Rows from block 4 of the audio encoder, named by matrix and row number. Each number is 500 + 25 x the weight over the matrix's rms, rounded and kept within 0 to 999. All counts start at 0. Numbers have three digits each.
# v: attention value (encoder.blocks.4.attn.v.weight, 96x192), inputs 96-191
v.0:493501490495480452488507536517510492493479490491526465512505470458465489537524508467519502506495519501500503534473539479501485519477462506496500468533552463517491487470498491511502445553494525587490488535468472496496501502491536527527523454479494498473505485536470473516515522513504503485
v.1:488478504508539590506483449561498518547492509517505510513545507477518475528513471446515502492530514466438516469512477531507567485530486502478483511468453477478506516518506501482501484520519506473483481499501565536486488508496462478473530489486497524493492475531561498460532496496469522464
v.2:534545499513496514493529509491528468527538500530555493487535464474461498443517531471513460507560501518514520470470476477503461486508468502499514513506572542480511491496501538522466543453465469547473510510504461507448506503482491565534496526491554510436501529487465495537533536494555451495
v.3:526540515489479472508487509454539543463493452519462477535496502552528488469479458559456514498508507515526474495481455491530521485493464510525511475492474472503494489511507541507525533508508486526509507483508511455506497464476471533509501467506530546497484531485501512550516518476498537499
v.4:487487510499497461499523535479468460522471491530485506481489545505482499488500540481468489507470525470512503477491497500480564511502485495477497468521503549522481486521506514514473482451470480481525524516516476485501489515467503458509483526510479517503494467516453528507479505507498482507
v.5:501467536515519544511465471481503521470532494491500507501486538496476543488521524500514493512525477514510525511528504470526497501525478524502514509480550549528506510499502502499466530484442511524422486524490509544477496531518502521549511491484488514463523475499494497529512529529498469506
v.6:482493531520503471490488498473523519488524493463492525482484516500531507485472512547465483452506493533518485521519518490491506502527528476499516486448498509491496488490500528502514524490517490460513507493512485502472482521512475499512473493493505504515497467535502480466482514496487517518
v.7:486477466503504557495490489487531518497521521501523474546490499510517478495469523572500505468459524484484477524527480506528440509491509454532485509516483506511486511524524537451533527475507511493459534497480525508474486557555485528509479464509535454498504486468484478479561482499481452504
v.8:518498463477519475471469530496491488504517491526494470531511511530493506508500502547502516496471545500529503483516497481483489515485481511511502455508511544509473499542519514519496502506446504493519509515489477478516490495475502505508482503479537455489495480502441518500516493516501450518
v.9:515477480513503487522466479508504503551484528535516517485514518481510474545556471445484511469490487509535518500526503525473501507496478511454520483528509503501507475495483493511484468498487458525533477457510496487518476481458516479495530496485528517511482491536502515487482483510506525491
v.10:539473485509516487432547502456492509468468464472487498496536493477520456518509447574491550477473498503526496507504491488497519492474494513490485524487457542540512508524548492464476471567555467467504618487511526475553490506460462472458492464514479508510471504485482478516479457454490502556
v.11:533489517480502516463480502478492484486488491511500479506511494500536504449478524536459458502498512484481547492521499489490496481498494516512452516477521525496517551461534537509491503486437512505503510519486489505535498508493488523519447496541505494542471491468457486532523515488513469510
v.12:513502498475526515466477470520491530502498506532486522497554485505491451526513492535519502488487509469532480529487465514489525479517517529509503492506499495480471514537514445483504489526494523512465463479489455470521461504497512501467483494491474518518476499500512483523501498462507532530
v.13:482493545473475462514520464516478532510489503497505523477517486527484503504508494440483528484539487496527507496511509492509500499533472528491508521515487494501510534435486475517473550500501491510485473521533498500499501500474534510507500485488488537534519505508504493516474512486509496491
v.14:461547496510540545478543479507475509520451483494508473493493488519524493489449508577504516474508527488510515506470501501449517514500508459503454516463463464512496543490530536495535491493484513476480512507520529491471436510494457528509465509532503492509492473483492501529530482454514473520
v.15:497522527511484449517500580487458495437487466507502423478500515547483496515502571480513528482481477545516490471468506496488528514499510486475519470530488462485509467505472502562530471471477526474531496506495503462459516490488509464513493520526494472528466498490503480502472509510512501478
v.16:525498517425516485474558479511494529513490477487503508473513495469506494507486486537491533500523499509524525511487500512464492523493502517493477517534512512487481528493488485504510510486522512467522525459535514464506485512507525508507485459527467541543501506492506468506492509467551507553
v.17:521482511495453495500467494516502465492526473556509496497455467503506532524507502498457509552452467512501445495529557509496484529504490503497521459500470511565470479506533523443506532466503522491518527532459473491491501560528552505517521527468498512483501456542480474459494481521497516514
v.18:498496494461488524534465478521531499452494491496486522554493457521434480495518510528538492461487490494490488511518493481529473456467506492536499483464509500522469493514496499481524495494465508518423465497455496506473510515479471573508510537499532504467495509427499511513515513499477445485
v.19:542542526485538558504513491539522495523528515556543437496517487447472488527495491531503497502475497463500543478483486507466535492493498506466527504551526502505507522519553469494531537493501517529468501477508464480516473492503546503517491470484527529507496497483480504499523516484513430536
v.20:509477528484495511513458488482516491481505444520492496518453490521522549479511525569485475495473514533539501489518518470531470495513499495523504469502509547574483516514531558501561543502438519527498500497493481513506545527474489551498455495510538475535480490469474436505518486526500481502
v.21:467483489529503444545459519468494474506496510471516512502492490490489479504499489469528501509518517515484489478487445481542532467528494503488496509521511458519509519484522543452477448519485508455494484503489507530507491485523451535511507442524534514528486456500523482530493493535477485528
v.22:525500492510530482440518496477482503523520481521536477461493506487498475504501500556473538481524493492506489511496458520497506530501494498474509518513544516471510508515535554509521510454529476488510502484500484501516455448512453508499469517494513535499512478507469503522524479491528507529
v.23:511504531517514550465549436534481507537502485508503532453523492495487509489476524461491490515500513494483507506494520569483515501486501513476498520496502494429510518500513469497513507458536520500539488459558541520466494500510550496501509500490482555533488465508559475479482537482532513523
v.24:486494509527480549488487478528488492527460486501518536516498466519519495478517507435532515524518502516452511492518500534554484523497523498458496459483475469521506550499543425489467471501489550454462477529534508511481494531526470503488524529481521459537460487534538529498487505479503523447
v.25:478545480496492497467487501511480490493485530506496546517520479500493488501462516499524474477532571501452508467452497526512518517483505518473461461495467424459491457531506490565509450510526498521493504537557543490520495462495486460446477528520480493494476476534527503468487488481467513482
v.26:489495508473544538489479498483478513527497479527487498527462563556539487523488495492500466443459498475472484532493469519477548488506504505499552500493504526469461455578493511488534501476496515483504492493519484489520485502502478473506468509453468482460516509498486509426528539487454478484
v.27:507470530457491464551479517502505477483542510459517492520421533494568516507514435532483493508439515462506493512482495464458520465509511494521516481517494480505489494522488528464454500501515489500556519530480493522543517526525535494515549450479433497517527502552505472429499526539475488538
v.28:497514510473517499465540520479477492475480494506512508495499494495534488484463525549461505501494532520526516522501557492446528545470518479518450493475465465526487517468497499492497488520497530492536518519517484472520556530478473449473481515542484488524504431499479486506465493473520510528
v.29:509515491505510523511508503502521499487507482461510503510493502522528493523462480518581514490498485446472477513525519472473500519477505501549489546460506515483512510467507520470487512475519456493481504482495482506521482488528488523510516480504521507512497510515515480549457522522442503525
v.30:516491495467470507569538476500520518483499488488473536499467459498506521492542470543473524492476526509525503463513483510518485500477515511524489469502482440530471517482495469504485507540509518502504462504508513501521490511486520492528512485513525512569488496501533504515479462455511514524
v.31:519496471503503558497507466495507492503534516506486447507531497527472484481517494521519518518515487481446512539531476520517464536508555541511471535468503518472464526490565488453512516487537490472453497473460515522500471488516494515450500495475518485466513505488493520519507473478502539532
v.32:490506479511514498529507508495498513488497518440523522500520478495510520539454515494514527525492460494521504522472526471446526498482488492503495528497509495533472510511493494498509539494525507483532484469507505501514533505509472485479452509508496538504543526509523514470462471523494524525
v.33:494529476521498561529535474525499459514501520503492481520535474469494519476495452512527512468535494510504502489525463499497502537444531473483486531485485504502483514511458489486523512501491453536534455546521480507514488497510511471523487519525493493515504545461532486487488463494487533474
v.34:479476474521524521491538480518519496484461527511534488501493454470517511509463509490524479534462512530503471508439467501476563526534499494446533536464507478514512544494462481510470530465494474491469481465417541541518489503483506464527509483494511477553519494505542479481497497512508531549
v.35:532478507481458518469514513490476495491530524583495504537461550501539486511529551502505456540493532552456530474485484476504568489528496516509565491485471503507487479485543516454457505484532501501515482494464466497471479499495482493519498479506488482496532459519502492528507533492495518527
v.36:488456494510481420551506489508492470477529494509483479511508495464480497501514515515491501499571480477445496501489517461475482473507512474492560474513547521541517489443498504513534467489525566484541490488443476508465487514496475538482518492503517502470483464449489509498485481506533451537
v.37:509496497513506504492546500512468515487497507507541497467498513519513505518498475477497489468496521484534535483500518491449507512482444450444488499497513501467505514513517454467467538487523468523480523476491490480510543485488506484490488488475507517527500499539534510502487477481542514517
v.38:447524504471493514485492525489495506539500528504486510506513494503493483478471507436483495516507465511482486517495513549574528522449519525487483448547496466471539508523470505525472513476438471513491463543512546531495522493508495537437494570494503498484553566550499495515487491519420578479
v.39:516515487502501495473536489496492512495499489471492496511488511505496514515534546510541495510450523475499493506501509492493511479538499500524485510517491491534475482484484501478530485460541493497521481453480473497492501472471498480535463494500516484540488475503512488473521480508512470529
v.40:524497483571496508442508488485512505480528464506465496492507491490481498460522459507512491497525531507530487512529499507506452514505481491509528511528494458471475497522485527517535482500478512498517542528493487472522495511491499509506510502476476466474488495466495530494494530492481500510
v.41:480551478494502541452531528480514487462495522472518534494538497492492484469484472476499521478534517458513458500537533541518479510456494539473452510525467542469530522510476436476520530502466488500508520508565516487491532448509530508471504552494486505477483529488451504501473499498455513470
v.42:521514484484468497557490461520525464483509481513515485517477503509526482516532504524494537533479506531512524496503527500495498493522501507486451513500548497537502526448479450474464519553487476508494478493483498497460520498496485526499491478499512505517537542481484470509457501493564505557
v.43:465477492466481503532511438536532478477512486497508509541507501501505521531531540538508486515467505497444483478491471527473513475528521518474514539499499464519482520477513468482520469507493535518475450478477492501496489528497465504545541450516493510481516492489506479460530493481496520502
v.44:478466481487515461467509471489504497500494547506477488504529492478477506527492469552499506518508455492536457506512480481500513500475482504493528523462489557523489523483477478514520507497503524495515473551481487521501536495474550539532528489506497483490531491478471478528493512484476516483
v.45:475472468547553485519531496514521538487508500494517483469485421499498512530498477539524490523504488482503507494507477474465493529515485485496505535466509482477507532523493530530487498487467481530545485517474508483521524456496497465496504491521510545497546491488498512445512480485520549519
v.46:498508508509511482519482483492511502476501483475491507518490476510488524519509542526502529515487484488484444485498518501463457490490525427474510479502528497521474508483488524459560519501473554512518463476488465499495517495505475503485532513495507504474488467453476482484502498496526499478
v.47:492497478435510482492477496497513509508514483476481512504519483532509507523485512543435495510536489481503494501486530501502513484501483490519498455466520482506519503515559534505512482518492561466472468551497490503463478505511488502475502551485503518466482478462502491533526487542452455451
v.48:512488497492498517461520505506505476492484505479510496486522495501516488491497520514479489481527486465496490476483539498466508501465494508462474477506479487489518518505529493487491518503502511521470507515534492482496508479480533497489522529521521500504541491585481509512534514507467479473
v.49:533495510484477481507467499489459459507515510508477501499531486476519509475485540515460485496489479487509482513495458486481547482521493520463527481527496514533518531491514517486516491474555458514520515479508462494519526571497566552505489519481535497497517513478495481489453524546462478509
v.50:509498476505516519547533502508503481506462518468508501493519490466523512467489503481521475497514493489516481479473513529496500498488503495486522511522507490499509512514500517522531487502518509501498472481502510493550488481501502474490480492510494501494490506501518493481500491493495503526
v.51:516471517535481479544495510484521533452512492549511490478469524508489531541509513512464488505545513500504525521510470486482514505518505469511488502448550464506542467513504515511494547506466500479532512478449474463470472516515481501497508468485543495487504510488522490532470549498541551536
v.52:462487501476463442543501509522472545467475493487475511528503532592501495515522539484500535463480475454487517474465554493504484496504471536495475489508516468510469487493471486487483507486502526525468487501517520532502513521502464505464491497499493549516521485550530518521505470484537475488
v.53:503483482439512505480491493476564489472448496486497473504523537499451500517520464550510547504527516514503480502526518484493505509474497455536485507487512493519507485506500498501506481565459587473466527545490505489462481473520536502493489499485506483499468533529462494535489476513488481471
v.54:568540482486441456462463522494493486522539532486491494515520513499571502464517512481488501519513508512548494482500476476521524447505517497518457490550473525530528496520486475506513517557550462484515527501561466478511535471502486573476485499495511535482511540574469487509490479537490489507
v.55:486504509506518515486506479488509484494505493584474470448513512491459518470512502519456547528525484504556485481506533485519486515478533519534468511521541484528492524517499509484533516525445520528470478513499478515471491497549504532484502513469522496490506551482479442491482519522473493500
v.56:516558558525536538436508491502486465542459490514512541498527462459555524447496511496463507522489516489488533538493507542533525518533514519543503495457444513490481550528481526522489455485485495486499513514515522548505471497516553541476489552527474508481538472535469463468504509521464489513
v.57:499511507512519511516506507490489520490521524469512507502482472486502496447492526490461491485503487514528492504473488507501480493516491486502545492504512485473507468510506526494515549508493532458492504535488506502541486502525490489489502509476464506472474503474467524525504511508501519508
v.58:450513493571486539504495549461528546513467454538464481466497517500461519513514436489505494485557504512518521491518529514537475528490487486514498468448494513462527479484494488508510514499428504470514561586507524491515491466532439493490533524520510476454490530463463489530494502496494583495
v.59:478499501506514486465470496498512463487479533506488501523461457470503499527472489518508490524533488475476498513466472493521536487506498514525497507470496508499496492471490487515462490460474529485508504496483501538497473504529503509486495510499500513530532498488526497488510493505463522475
v.60:520518511528476517513487484493471525506529479514493497513503473484488521463548504509487505545457516542528521523518470514539518506510518520515536501502551480498491481504463517504522498527523469487507510493476507478495515489499466490521469491480528485467462510431490470523489499481523525540
v.61:477543511513506508549527515501472482541484530529493498490463521565506460459496532441501476473495485524488544525513507541515521506491464481505438493482513479472529513485491500502456508489506437486499470511507537518515523536498455480471465507481495518559488486541496506508510467473501567519
v.62:480472463471479529570460480520497526473507511507466505505492510528492472517513497482510493516486459487503488498485542500498502522498512488448478488527532486504508490503489487486500491486504489500463420497539493501494467461489471498450504487496491524483510525508513515508530488518487512497
v.63:491527545471493428464528498511509497505517544527537488474489460464507508505510476542523472514489469552491525488487510514473495472491509462486496509542505495509497498488478526514508508497528512467518559513470491489472477511496562545473489508472510526493489483523513509496509548488508483515
v.64:498460524459476519497474471520513507516528478455515504500507466485491537470520484483470534468477462515522476506503530465497482497487493549490494478514517520455525454521511540560503494443544480490491536498526473480542484503490520495476509463500508471502496498511496515504537544545448450514
v.65:482533494523517457474516523540522503499472505459525510521510527511494526511473486510497506518537530508524537480506475493439558549536462479505491529480481501504469486500536485462437494519509493511463473499474474501490492497489508481445482527515516489505517535489529558505523535470533499494
v.66:511540487459511577522487496515497488504484488483491476481509463495518496468469484488491505449549482480495503456499502500491521548518554436447527523502499513492544523480516517515492535461493512491474515519542463516474518492457512492478507496507513479511461533492514519482508487516470485506
v.67:484520550506499433528516473455512482473507495556566533533494515501543526499555501493514489497499456524496474503556510469535526477486492556512565491454519461516510519529481525542464438468437517553503513533458519494476512514503495542523488493508489514476477517535499523493520477509516524454
v.68:507494483499500492502502483528499513530518466527468518484502523469442529499515477476505504493465495486507507487517474485503469497496487481512531469526498484525494485501484464498540481471504512462489478512497476491503444521533496490517520495508505502536520488501510513474524482495517519500
v.69:510469482489473523494559477509512482477506487526505497470510525493521488513473508497506543491518467503525509506510480543479508501540484482493501497501506470475507510489500453504489511490494486483505534506493488474529468479467493476492459487505484485525499509523532505464483497512483492510
v.70:482471481488472531487503496485524498505497491500534508507503531529538505479486494518452456529476491486531518484511500510493507493526521517516485489487544520512509505510537529508489498498488502531510509484498512468556503465501500547498479475486485483503530480426482515516441496494489451534
v.71:472506554524512493539549517573495500515489534499486521467533434493482491455520524511461504481515500543449466468482507500528515518489494509513514529483492509498513477469467484478551521509491512467523460520530496486515499515496548520517475456511496476485470479507466442477523456477490513518
v.72:500502477442508529510466468476501534489504502498474511521506474474499513506450497522524476468516482498486494497484519506530498506519525467500499490525525540482523463501482553470533520481502493509522456492562497503486515458522479542486489474503512467497467473458485469556492488502439530525
v.73:486527482484510512463496467496499476494490506511491524508520503481532522480493540525490487495507444515509516517520526522524525492480485516506523507477485474498455508471462522535487479500508491520487521493464537476475499471489459516494496549501491501487504506527482503504504491497500484473
v.74:499497502480501504476501462543505522494499478444518503476476455470510501501506453499495476487498488483493527525512544525488512449492503488488500470476485485475492490546490497553546478448544530486494481479525500470474517515513497463507488462504547533480492509507532483511522549492501502482
v.75:508509487462495472503529513518509485489520488499532542510491506498480488526526495500487524535474495503488493480474494496477539496529520512507558512485497505516516523483542502480458488456538514499504486491452483538492505470507546499486503454513503513491513504461495484498450522512499495514
v.76:480514493512535535458533430498544467544492550558502473517573482470511519434528496506531473540503477519461454543549470567520538486463488493507535530488515504508427537497521498519525498469492475545489494467490472478459463494481508505534519496485508536492534473481484453455496491499523485480
v.77:516510499489465482487483538495462481482444506514487497494518512482505501516474468550504500526494501481505497438510470493488496490507508506496486544474486502533508539490516460545500475490496507518481494510498498488510541522471494470484518504495499521525506485485494516526481501488477538478
v.78:489535487494527510505508482514487490487495498555475507475440528523495507518514456486506504502525497464452514492568441530485510500473549464503494511462490471519520496506500472527514496518490516494500491494476485524460519476497487483524457502502527478489499559471529509512456506478484497460
v.79:517466493509515514469501499498421482525444531524512518463475459490502461490456512512486453535529494544464459532508490565455516517467501518511505515526477472501485477496507478484567478482552558464518420489524481484485518540473505464525540515511503493490526486460489439492496497467455506482
v.80:498477500468524497519475524501456467479486507501498495462511478520507469499475533509510525461503491508459482463487495493490496497522531497501514500520486487508493528469474474500506490467517474520497520498502492526514526512473540512493498481504526505495527472514504474451487481502481493483
v.81:480492468487462523541512515496495481478459487547478493522518537486477475503520494502496485489508492499489486483514463549481524495505519511496534535479495500512527512443479451512495447545486505448506478462479507489469467509504533455513528481476508509523496478477510463501490445494524482520
v.82:539479482487525468495515491455534547522515482442512519513485527478457505525496492519528511478496487533530542534513474494541462449500463500488494478515511508519461482516462468506462512490477488489463513513462502517485518504533458513485520482502476505503493496517528475516517506507523558538
v.83:490489435481465485530485512501483498482497508516499498493462529472472498548479506505533537484483495466518497484505475490480505527530523468538478484486496503518527511510489483452518478490500526497488500521506494535509488474496533500496489487524514469505538523516543482501467505504508504501
v.84:504543499472511504473499487481488514466475498475537536527523511474530500480503559531485484548531524495488535503522468484484565478521582469483502541513472492496513534453557519544503478536532511510485510514529473520414507489459460506500483523488488492487516505510508517506514494549489444503
v.85:512478527494481522483531462554522483497545503557535489473511508474469505487518447508521533524487525453519492504532480590512524495492501545488498490509529453481508535515486464492512513528530487475510501488509499464509528501517526491522523476497504533457536490511502422491435510481511491496
v.86:524516512446480483468502503497483474461514515537502508490511458516543488481471513515486474498498477514527507474501468521482490508492497544518457507491492486508524544496472490473514522518488519487514486475465506490503500527517518471496518499515498493514568481504509466490483517460482528475
v.87:512507512504487498561481497537462486485469510505484537519478499500552490482513510533489511441473486507492513457466459507534497508498515536507444471482520504490495461471485509521490462502492463499524512511535525481514495471525504533485524449513473489482485516539504463539491439527480490533
v.88:511487525474450467518486473503486520501492502542446513503506499498473491507514497515521486523521526476499490473484503504510547503536516529507463484472525518519469501469490466485524480556486480472520486489467496514483479485496510515490504484509483496559506535487527519486512506505493542508
v.89:508482477472513505506496517499512495535514498461501481507471564479471485477505444466548515487478504509531467518514495471482514485485468456476503501527539542514514488513547492497495480484490494495485515517494533497482507505484497488494510487475508479521482494447479535519500496521524498525
v.90:522472485501500502539510509509492494502507494519467492495484533516467517484514518502484544468526495494453498486524455491482479498518540498509525522512513519522478507480503505513514458469537478492506499501508442506473474505523555468466510514491496505504534519460520498454484514516533463514
v.91:515474508499526520494589528505552467485539503516521505496517503489529512565528466525491483530472488506536493511542517532452446487504458476494532503504505472516412532493527492464463515510465525518489516486466519476494510516552486465512524499467494502512499485465494499514498554482546503524
v.92:513488472471516534453520526464478503515486491509505508482519486508515500526490485505489466531476483548499459498481521488488502490526495505495499486530533503520460502500519531468478562480487513514460462467453520499512492512500492510515513530506493487511484463427492541456540488504548501503
v.93:471469474470441523512528469513523498500542521533509441512478513505523500474484504471549522515463500461484494527525519512501503502478549494503498519482540501514547544538467507507496481484466513511487531440475539477523485485521524491516527523481506491495511465497468519500494501507470500517
v.94:538483472480503520494514518481486487498499446426536488482452518542493515502458528524498510508473536457529503503466490489466509485490478434517485499534488472493509509524516494473488496472556509459468503481493497526480498500509503469521476522516542468516513523511534528538475522529481505517
v.95:500479533505514537472487502503433467494494470509443475498537499509521467487485506521501484459480532485481541502516488560504494509495495491511471499483490485503523499499502487527535470567485500454504482477531482477518502490491470468480491498518522487523506533516527470513455470497499566513